A small sound classifier, trained from scratch.
Model: 4.3M parameters, log mel input, arch tc_resnet, norm batchnorm, depths [2, 5, 2].
Rows from block 2 of a small sound classifier, named by matrix and row number. Rows with one number belong to one channel. Each number is 200 + 20 x the weight over its row's rms, rounded and kept within 0 to 999. All counts start at 0. After the name is the row's rms in percent of the matrix's.
After each channel's rows are labels from the 100 clips, of 14848, where the channel reaches its highest value: "strongest on" is what is common among them. Only what is clearly more common there than usual is listed. The data: single English command words and digits, spoken by a formant synthesiser in many voices. In brackets: how many of the 100.
# convs0: first width-9 conv, stride 2 (model.blocks.2.convs.0.weight, 160x128x9, each kernel summed), inputs 0-63
# convs1: second width-9 conv (model.blocks.2.convs.1.weight, 160x160x9, transposed, each kernel summed), outputs 0-79

convs0.123,094,204,198,188,191,232,212,191,218,183,198,216,201,205,191,194,179,222,209,214,173,196,193,169,205,206,197,188,206,196,194,212,219,215,200,236,201,175,210,186,199,183,192,176,227,203,188,239,218,167,235,209,246,217,213,225,190,230,202,201,206,162,222,194,187
convs1.123,102,167,207,173,213,181,205,206,180,221,175,193,210,178,165,184,176,166,152,190,199,205,232,180,165,199,175,207,207,206,179,186,195,179,225,170,204,211,164,222,209,201,205,199,199,212,217,199,187,204,234,176,217,196,182,184,210,198,205,213,180,187,200,195,216,186,217,198,166,222,187,170,173,196,169,252,189,187,186,206,217
strongest on: /k/ (45); /p/ (45); mains hum (38); clipping (34)

convs0.148,090,202,163,210,208,189,226,201,224,210,195,177,206,229,209,215,210,201,173,194,202,215,219,167,217,180,178,187,224,221,206,182,242,188,246,193,185,174,182,140,216,227,183,220,142,189,200,179,220,203,194,216,212,194,201,196,179,196,210,198,184,184,177,201,182
convs1.148,097,195,203,202,232,190,224,222,174,192,219,204,223,184,184,201,187,196,176,207,212,197,229,222,244,194,236,201,192,204,187,180,165,178,189,170,213,211,172,201,190,188,185,185,204,207,202,203,243,220,176,207,199,179,204,163,198,173,186,169,160,212,175,235,201,194,222,201,213,172,179,187,179,212,181,185,181,202,184,208,157
strongest on: /p/ (48); /ʌ/ (43); word: up (43); /ɑ/ (41)

convs0.19,106,198,203,194,180,187,185,178,227,211,237,205,210,195,205,179,213,213,200,196,205,200,192,235,231,219,222,206,222,261,169,193,212,248,196,253,196,210,223,187,170,151,215,189,208,203,179,181,204,215,210,207,202,188,209,213,215,193,202,236,198,198,190,171,183
convs1.19,101,176,193,184,219,173,199,195,177,198,194,160,217,179,190,201,195,186,164,148,194,162,178,188,194,194,203,197,196,199,204,210,154,209,195,219,183,219,159,202,191,181,167,210,194,186,185,231,182,205,182,181,238,218,210,187,203,196,180,180,179,183,214,197,173,165,215,191,225,158,203,208,202,179,203,182,175,227,201,180,171
strongest on: /ɛ/ (87); /s/ (87); /j/ (82); word: yes (81)

convs0.126,080,205,182,190,212,226,196,170,185,190,173,186,236,160,225,201,210,189,183,194,192,192,189,139,238,214,200,193,208,184,227,188,154,169,183,158,181,204,189,205,230,154,227,190,218,212,225,156,197,185,194,179,198,195,201,192,188,204,217,198,230,207,184,206,235
convs1.126,091,221,185,178,190,208,184,206,226,208,210,165,180,207,195,209,174,150,232,208,242,170,188,188,212,210,208,202,205,223,199,237,209,175,209,189,225,208,177,203,214,206,222,192,224,224,197,196,222,192,221,188,216,212,182,200,178,178,186,190,202,208,165,198,163,195,250,207,173,147,170,194,196,184,222,207,221,253,170,196,178
strongest on: clipping (50); /f/ (39); /ɔ/ (37)

convs0.155,105,188,224,188,174,221,222,201,184,193,190,210,217,192,197,226,201,193,204,162,204,224,206,235,186,189,183,220,201,199,203,187,202,177,195,163,223,189,187,180,196,203,224,218,212,177,191,179,210,205,178,201,248,178,237,205,189,199,190,216,222,196,178,210,223
convs1.155,086,209,201,182,164,180,197,226,186,213,205,187,226,200,217,186,169,193,244,200,229,190,178,195,191,206,201,225,214,177,188,179,196,182,229,175,199,205,161,212,195,198,218,174,204,211,195,183,191,157,212,173,199,237,173,159,199,186,203,207,192,223,208,173,188,224,215,198,193,199,161,210,145,189,191,246,222,189,184,217,188
strongest on: /k/ (41); clipping (34)

convs0.151,092,175,196,190,210,185,202,197,156,171,188,196,201,186,217,214,197,213,195,186,184,186,191,133,174,202,205,208,204,167,217,218,212,222,200,155,217,151,213,209,201,200,221,179,226,199,205,167,199,192,199,174,175,193,222,181,188,172,209,170,183,211,188,218,177
convs1.151,110,186,210,174,207,167,213,230,169,228,210,176,197,196,203,189,217,204,191,210,213,191,166,206,205,210,197,200,195,197,177,227,248,229,207,175,220,213,200,163,183,198,231,223,199,217,217,191,212,209,222,202,211,181,178,198,195,177,201,168,189,209,224,201,205,187,197,203,205,186,198,204,172,185,198,206,212,199,205,183,226
strongest on: /k/ (93); /l/ (79); /ɔ/ (59); word: call (59)

convs0.10,094,235,215,205,228,182,198,222,185,168,232,223,190,178,218,205,210,225,176,190,202,219,200,166,194,210,188,175,209,190,182,208,242,201,191,219,166,195,231,175,186,194,194,213,196,196,198,195,213,216,196,177,201,194,181,248,222,215,183,197,195,193,234,205,197
convs1.10,085,199,200,193,211,203,209,185,146,205,212,172,208,180,181,220,194,212,129,195,183,207,213,192,180,152,199,209,197,206,193,199,164,207,214,211,194,207,214,222,200,211,182,194,219,217,151,221,176,148,219,196,217,182,190,190,204,204,216,186,189,182,202,189,207,171,181,199,216,190,196,175,192,162,225,196,226,221,202,203,175
strongest on: clipping (69); pink noise (38)

convs0.84,083,172,206,194,234,203,199,216,183,206,198,206,187,176,213,236,184,233,211,204,220,217,207,157,196,201,157,209,188,187,223,204,202,215,167,236,213,175,189,168,221,210,196,175,172,219,194,232,227,194,213,215,205,199,155,172,183,170,204,203,214,199,167,192,228
convs1.84,101,169,196,171,229,192,197,204,171,220,233,194,233,213,165,203,198,180,175,186,202,210,170,181,161,197,172,216,207,182,179,200,205,197,201,223,200,210,221,194,225,210,157,190,225,222,205,195,192,180,207,223,194,215,206,188,187,183,177,224,160,202,186,197,206,241,192,217,183,188,212,222,202,205,226,217,214,177,174,169,211
strongest on: /k/ (89); /l/ (83); /ɔ/ (75); word: call (75)

convs0.86,098,209,227,199,204,189,212,188,184,174,179,201,203,137,205,152,195,191,218,187,210,210,190,159,206,194,241,199,199,190,197,171,267,171,185,223,191,223,220,201,190,191,201,164,178,190,191,191,208,204,185,177,195,209,158,207,201,193,221,166,198,181,233,189,182
convs1.86,091,195,205,190,198,181,220,208,215,203,209,191,246,206,184,169,187,165,178,195,208,215,209,157,189,193,170,178,240,233,176,223,189,266,218,213,191,221,185,203,187,188,215,201,229,208,215,201,185,192,213,187,223,236,178,171,187,189,188,193,201,169,200,190,199,229,178,282,227,213,207,183,186,217,232,202,215,197,202,226,195
strongest on: clipping (56); /k/ (35)

convs0.64,089,231,184,189,194,215,185,186,201,199,190,194,205,222,205,225,213,191,194,232,233,194,204,199,182,220,173,209,217,223,211,201,204,202,182,176,225,208,225,181,221,178,225,187,192,211,197,193,205,232,212,240,165,182,204,236,227,230,186,198,205,210,221,195,192
convs1.64,088,180,179,198,208,206,206,193,173,219,186,202,183,167,200,176,189,199,175,194,199,171,203,162,205,186,215,160,173,239,208,240,208,200,220,180,191,170,201,187,179,191,172,211,193,186,181,172,204,205,189,162,235,198,197,195,217,207,182,220,231,193,218,141,220,193,211,199,219,183,213,188,226,187,174,190,221,198,222,241,205
strongest on: clipping (57); /p/ (48)

convs0.4,102,185,193,224,174,163,211,200,220,211,189,206,203,195,204,221,171,241,197,182,217,197,197,209,199,197,211,217,212,176,170,173,194,176,209,196,198,210,210,146,175,156,181,179,237,181,178,176,192,213,192,197,178,195,173,195,203,180,207,241,206,214,203,185,218
convs1.4,095,156,192,196,184,180,206,156,199,186,225,203,200,219,204,173,206,185,224,189,178,211,228,231,194,180,182,209,220,186,197,185,200,190,222,158,219,210,190,203,200,194,214,218,186,218,187,197,176,231,184,189,191,194,196,221,172,208,194,189,214,190,184,225,179,211,181,243,226,226,226,204,189,193,156,196,215,180,197,201,218
strongest on: /p/ (55); /ɛ/ (39)

convs0.128,073,174,175,197,208,160,222,195,209,185,210,210,228,211,223,184,198,186,199,203,179,196,231,220,226,203,223,195,176,211,183,181,223,191,219,198,193,208,223,208,186,194,202,236,195,220,176,226,213,230,194,169,209,215,195,178,222,201,206,216,217,211,174,200,241
convs1.128,067,227,161,176,168,234,174,179,195,184,213,194,160,182,230,209,173,188,235,217,180,187,189,215,201,193,203,221,199,215,197,209,192,196,204,153,212,176,201,223,240,165,211,199,205,190,190,218,209,179,216,181,209,201,205,179,175,192,184,212,183,196,202,230,193,204,195,189,182,235,194,178,209,182,211,211,204,202,193,214,218
strongest on: /k/ (72); /ɔ/ (62); word: call (62); /g/ (28)

convs0.48,123,191,191,203,200,139,180,204,212,203,186,182,215,163,184,215,153,216,221,200,237,190,225,190,169,196,184,216,197,199,197,182,176,211,200,207,261,222,206,211,196,206,188,173,198,200,197,175,184,173,211,227,167,201,179,195,204,191,196,222,215,214,171,182,198
convs1.48,130,219,200,178,210,232,214,165,185,197,210,186,202,213,179,203,205,180,199,171,202,164,179,198,216,205,177,181,209,193,202,200,172,190,178,164,173,170,182,199,231,185,181,185,187,177,195,188,172,196,196,195,193,158,192,195,181,203,212,199,225,203,173,211,228,192,195,192,196,154,176,169,166,172,223,174,203,211,188,199,205
strongest on: /ɝ/ (75); voice: low voice (50)

convs0.109,074,199,180,203,200,175,195,189,148,194,179,166,225,191,203,169,188,170,204,200,206,211,214,185,199,201,227,184,196,187,174,212,164,220,203,242,203,228,193,163,234,175,186,176,172,188,231,217,202,176,218,182,221,169,177,220,205,191,186,193,165,198,172,252,205
convs1.109,091,199,175,210,194,190,228,183,202,201,216,199,230,195,176,184,185,189,215,211,191,238,214,218,181,185,205,165,156,206,156,205,200,196,191,181,206,173,189,179,222,194,186,218,178,204,191,196,224,225,179,195,184,166,238,201,214,208,160,237,204,216,175,195,182,194,198,171,191,189,177,169,193,227,209,194,176,181,208,184,200
strongest on: /p/ (94); /ʌ/ (32); word: up (32)

convs0.60,093,226,216,169,160,189,217,212,146,186,228,186,196,182,232,217,247,234,199,181,206,235,213,204,198,203,182,192,197,205,206,201,192,201,212,196,180,189,197,204,182,228,228,217,187,177,232,192,185,218,185,207,242,192,187,220,201,192,212,184,191,211,232,209,194
convs1.60,090,185,203,203,202,209,199,218,176,196,192,186,183,212,183,204,188,208,192,188,212,157,186,181,182,152,202,202,183,189,201,200,198,176,201,217,178,203,209,175,209,197,184,197,196,187,178,191,259,226,218,190,199,204,178,186,209,179,199,163,207,227,198,215,162,181,169,158,158,187,205,194,195,214,189,209,199,203,157,207,155
strongest on: /k/ (64); /ɔ/ (31); word: call (30)

convs0.61,095,231,235,187,171,215,197,191,207,192,148,198,194,183,214,147,218,202,195,199,183,213,199,224,166,201,214,221,208,171,202,189,196,215,220,176,234,196,191,203,183,230,207,183,227,178,212,221,203,214,207,199,191,184,207,200,187,221,218,201,223,204,183,208,186
convs1.61,096,227,203,179,164,182,174,215,239,200,208,197,153,185,210,176,205,201,234,173,202,204,185,245,194,207,223,244,242,183,204,173,150,187,216,184,195,224,204,196,167,242,205,151,214,229,220,187,217,207,206,198,188,195,191,214,196,180,193,191,188,183,215,187,179,200,222,204,190,208,187,196,196,194,175,194,160,165,162,191,155
strongest on: /ɛ/ (67); /s/ (67); /j/ (63); word: yes (62)

convs0.91,087,172,175,179,207,187,191,202,189,167,189,211,187,235,207,178,181,208,223,197,203,193,228,213,202,175,201,186,192,173,217,208,220,168,195,220,216,211,208,161,172,180,168,181,169,193,204,216,192,237,203,213,209,238,198,181,185,190,214,207,216,182,194,201,206
convs1.91,088,200,189,170,165,215,180,201,218,200,207,226,194,218,201,195,188,161,188,213,185,201,223,192,201,188,195,216,202,191,148,200,176,203,211,170,212,210,181,216,192,222,213,181,209,230,190,213,223,193,187,203,202,213,202,210,207,190,218,154,216,190,184,197,222,218,183,257,210,218,151,169,164,191,198,204,204,196,200,185,165
strongest on: clipping (44)

convs0.22,105,182,196,201,209,191,213,191,229,180,205,199,180,195,205,209,204,201,213,196,219,198,182,229,174,220,207,230,208,191,201,232,231,216,188,186,215,210,214,214,204,206,216,194,197,219,178,201,191,192,208,197,205,185,161,197,183,211,184,219,217,214,167,191,208
convs1.22,121,189,212,203,202,191,237,208,188,158,225,230,229,231,189,181,169,192,190,184,177,209,155,202,207,213,209,210,187,175,180,166,239,190,180,193,223,172,164,210,213,194,205,175,228,157,193,170,246,196,198,203,201,200,179,212,206,163,203,222,202,224,198,183,217,193,207,229,193,215,229,210,181,240,189,167,193,210,190,219,211
strongest on: /ɝ/ (42); /f/ (40); mains hum (40); /ʒ/ (32)

convs0.87,092,191,187,201,190,220,202,200,198,191,210,193,182,203,216,154,182,198,236,196,185,174,185,220,160,188,205,223,177,192,191,190,167,208,221,204,187,238,181,174,198,168,197,155,173,196,203,241,219,182,209,194,173,194,229,241,199,193,199,222,218,162,203,199,227
convs1.87,112,177,201,183,221,200,223,204,206,193,197,189,209,184,203,198,235,171,221,180,192,194,219,202,196,196,253,230,207,195,210,168,199,192,179,219,200,216,234,200,190,204,189,177,226,213,231,215,192,215,194,185,195,230,210,165,194,186,182,254,170,208,187,211,207,168,186,177,206,205,186,189,177,205,196,162,196,216,189,190,180
strongest on: /ɝ/ (74); /m/ (50); /ɛ/ (50); /ʒ/ (49)

convs0.146,121,188,176,182,212,207,218,188,212,231,189,185,214,186,225,173,189,196,229,204,199,191,214,213,229,231,216,189,176,216,176,181,224,201,186,213,208,209,165,176,181,200,203,191,165,192,233,174,205,206,210,174,207,193,235,226,211,215,191,220,212,221,193,183,194
convs1.146,083,200,203,170,191,213,182,207,173,184,185,178,186,172,213,210,163,195,221,224,202,194,159,195,199,187,140,218,180,190,190,224,176,221,194,175,194,203,175,228,149,206,151,217,196,210,196,189,188,194,211,191,180,216,189,152,193,202,174,172,182,194,220,204,201,234,173,234,224,185,205,206,209,193,213,209,194,163,219,198,242
strongest on: /p/ (46); /ɪ/ (42); /i/ (38); word: repeat (38)